A small image deblurring model, trained from scratch.
Data: trained on analogue clock faces, 195000 training examples, 52.5 epochs.
Rows from block 3, named by matrix and row number. Rows with one number belong to one channel. Each number is 128 + 32 x the weight over the matrix's rms, rounded and kept within 0 to 255. All counts start at 0.
# convs0: first 3x3 conv (model.mid.1.convs.0.weight, 128x128x3x3), inputs 36-41, a 3x3 kernel for each
# convs1: second 3x3 conv (model.mid.1.convs.1.weight, 128x128x3x3, transposed), outputs 36-41, a 3x3 kernel for each
convs0.7 [128 128 128 128 128 128 128 128 128 128 128 128 128 128 128 128 128 128 128 128 128 128 128 128 128 128 128 128 128 128 128 128 128 128 128 128 128 128 128 128 128 128 128 128 128 128 128 128 128 128 128 128 128 128]
convs1.7 [128 128 128 128 128 128 128 128 128 127 128 128 128 128 128 128 128 128 128 128 128 128 128 128 128 128 128 128 131 138 128 128 128 128 128 128 128 128 128 128 128 128 128 128 128 128 128 128 132 128 118 128 128 128]
convs0.17 [128 128 128 128 128 128 128 128 128 112 126 128 130 128 128 130 129 130 128 128 128 128 128 128 128 128 128 128 128 128 128 128 128 128 128 128 128 128 128 128 128 128 128 128 128 128 128 128 128 128 128 128 128 128]
convs1.17 [128 128 128 128 128 128 128 128 128 128 128 128 128 128 128 128 128 128 128 128 128 128 128 128 119 128 128 128 128 128 128 128 128 128 128 128 128 128 128 128 128 128 128 128 128 128 128 128 128 128 128 128 140 127]
convs0.40 [128 128 128 128 128 128 128 128 128 125 128 128 128 128 128 125 128 128 128 128 128 128 128 128 128 128 128 128 128 128 128 128 128 128 128 128 128 128 128 128 128 128 128 128 128 128 128 128 128 128 128 128 128 128]
convs1.40 [128 128 128 128 128 128 128 128 128 128 128 130 132 128 128 128 128 128 128 128 128 128 128 128 128 128 128 128 128 128 128 128 128 128 128 128 128 128 128 128 128 128 128 128 128 128 127 128 128 128 128 129 128 128]
convs0.57 [128 128 128 128 128 128 128 128 128 181 255 128 143 134 128 128 130 128 128 128 128 128 128 128 128 128 128 128 128 128 128 128 128 128 128 128 128 128 128 128 128 128 128 128 128 128 128 128 128 128 128 128 128 128]
convs1.57 [128 128 128 128 128 128 128 128 128 128 117 128 128 128 128 128 128 128 128 128 127 128 128 128 128 128 128 132 193 166 128 137 128 128 128 128 128 128 128 128 128 128 128 128 128 128 128 128 128 128 128 128 128 128]
convs0.63 [128 128 128 128 128 128 128 128 128 131 255 128  90  16 128  50 128 128 128 128 128 128 128 128 128 128 128 128 128 128 128 128 128 128 128 128 128 128 128 128 128 128 128 128 128 128 128 128 128 128 128 128 128 128]
convs1.63 [148 128 128 128 128 126 128 128 128 128 129 128 126   0 128 128 129 128 128 128 128 128 128 128 128 128 128 128 128 132 128 128 128 128 131 128 128 122 105 128 132 140 128 128 201 128 128 128 128 128 128 128 125 132]
convs0.68 [128 128 128 128 128 128 128 128 128 128   0 128 128   0 198 127 255 128 128 128 128 128 128 128 128 128 128 128 255 227 128 129 182 128 128 128 128 128 128 128 128 128 128 128 128 128 128 128 128 128 128 128 128 128]
convs1.68 [128 128 128 124 128 128 155 128 128 128 129 128 128 109 128 128 135 128 128 104 128 128 128 128   0 128 128 128 128 128 128 128 128 128 130 129 128 128 128 128 128 128 128 128 128 128 128 128 128 128 128 128 128 128]
convs0.87 [128 128 128 128 128 128 128 128 128 128 128 128 128 128 128 117   0   0 128 128 128 128 128 128 128 128 128 128 128 128 128 128 128 128 128 128 128 128 128 128 128 128 128 128 128 128 128 128 128 128 128 128 128 128]
convs1.87 [128 128 128 128 128 128 128 128 128 128 128 128 127 128 128 128 128 128 128 128 128 128 135 128 128 128 128 128 128 128 128 128 121 137 129 129 128 128 128 128 128 128 128 150 128 129 128 128 128 128 128 128 128 128]
convs0.90 [128 128 128 128 128 128 128 128 128 141 128 128 255   0 104 128 128  93 128 128 128 128 128 128 128 128 128 230 128 128 128 210 128 139 128 128 128 128 128 128 128 128 128 128 128 128 128 128 128 128 128 128 128 128]
convs1.90 [128 127 128 128 128 128 128 128 128 128 128 128 128 128 128 126 128 128 128 128 128 127 128 128 128 128 128 128 128 128 112 128 128 124 128 125 128 128 129 128 128 127 128 128 129 128 128 128 128 128 128 128 128 128]
convs0.103 [128 128 128 128 128 128 128 128 128 128 128 128 128 128 128 255 128 221 128 128 128 128 128 128 128 128 128 128 128 152 128 128 136 128 128 128 128 128 128 128 128 128 128 128 128 128 128 128 128 128 128 128 128 128]
convs1.103 [130 128 128 128 132 128 128 128 128 128 114 128 128 129 128 132 128 128 128 128 128 128 128 128 128 128 128 128 128 128 128 128 120 128 119 128 128 128 129 128 132 128 128 128 128 128 128 128 128 128 128 128 128 128]
convs0.106 [128 128 128 128 128 128 128 128 128 128 117 126   0 255 128 102   0  36 128 128 128 128 128 128 128 128 128 136 255 255 130 128 128 128 128 128 128 128 128 128 128 128 128 128 128 128 128 128 128 128 128 128 128 128]
convs1.106 [128 128 128 128 128 128 128 128 128 128 128 127 128 128 128 128 128 128 128 122 128 130 128 128 128 127 128 128 128 128 128 128 127 128 128 128 128 128 128 128 123 128 128 128  73 128 128 128 128 128 128 128 128 128]
convs0.116 [128 128 128 128 128 128 128 128 128 128 128 128 128 128 128 129 128 125 128 128 128 128 128 128 128 128 128 128 128 128 128 128 128 128 128 128 128 128 128 128 128 128 128 128 128 128 128 128 128 128 128 128 128 128]
convs1.116 [128 128 128 128 127 128 128 128 128 128 128 128 128 128 128 128 128 128 128 128 128 128 128 128 128 128 128 128 128 128 128 128 128 128 128 128 128 128 128 128 128 128 128 128 127 128 128 128 125 132 130 128 128 128]
convs0.125 [128 128 128 128 128 128 128 128 128 128 128 128 128 128 128 127 128 128 128 128 128 128 128 128 128 128 128 128 126 128 128 128 128 128 128 128 128 128 128 128 128 128 128 128 128 128 128 128 128 128 128 128 128 128]
convs1.125 [128 128 128 128 128 128 128 128 128 128 128 128 128 128 128 128 128 128 128 128 128 128 128 128 128 128 128 129 128 128 128 128 128 128 128 128 128 128 128 128 128 128 128 128 128 128 128 128 122 128 128 128 128 128]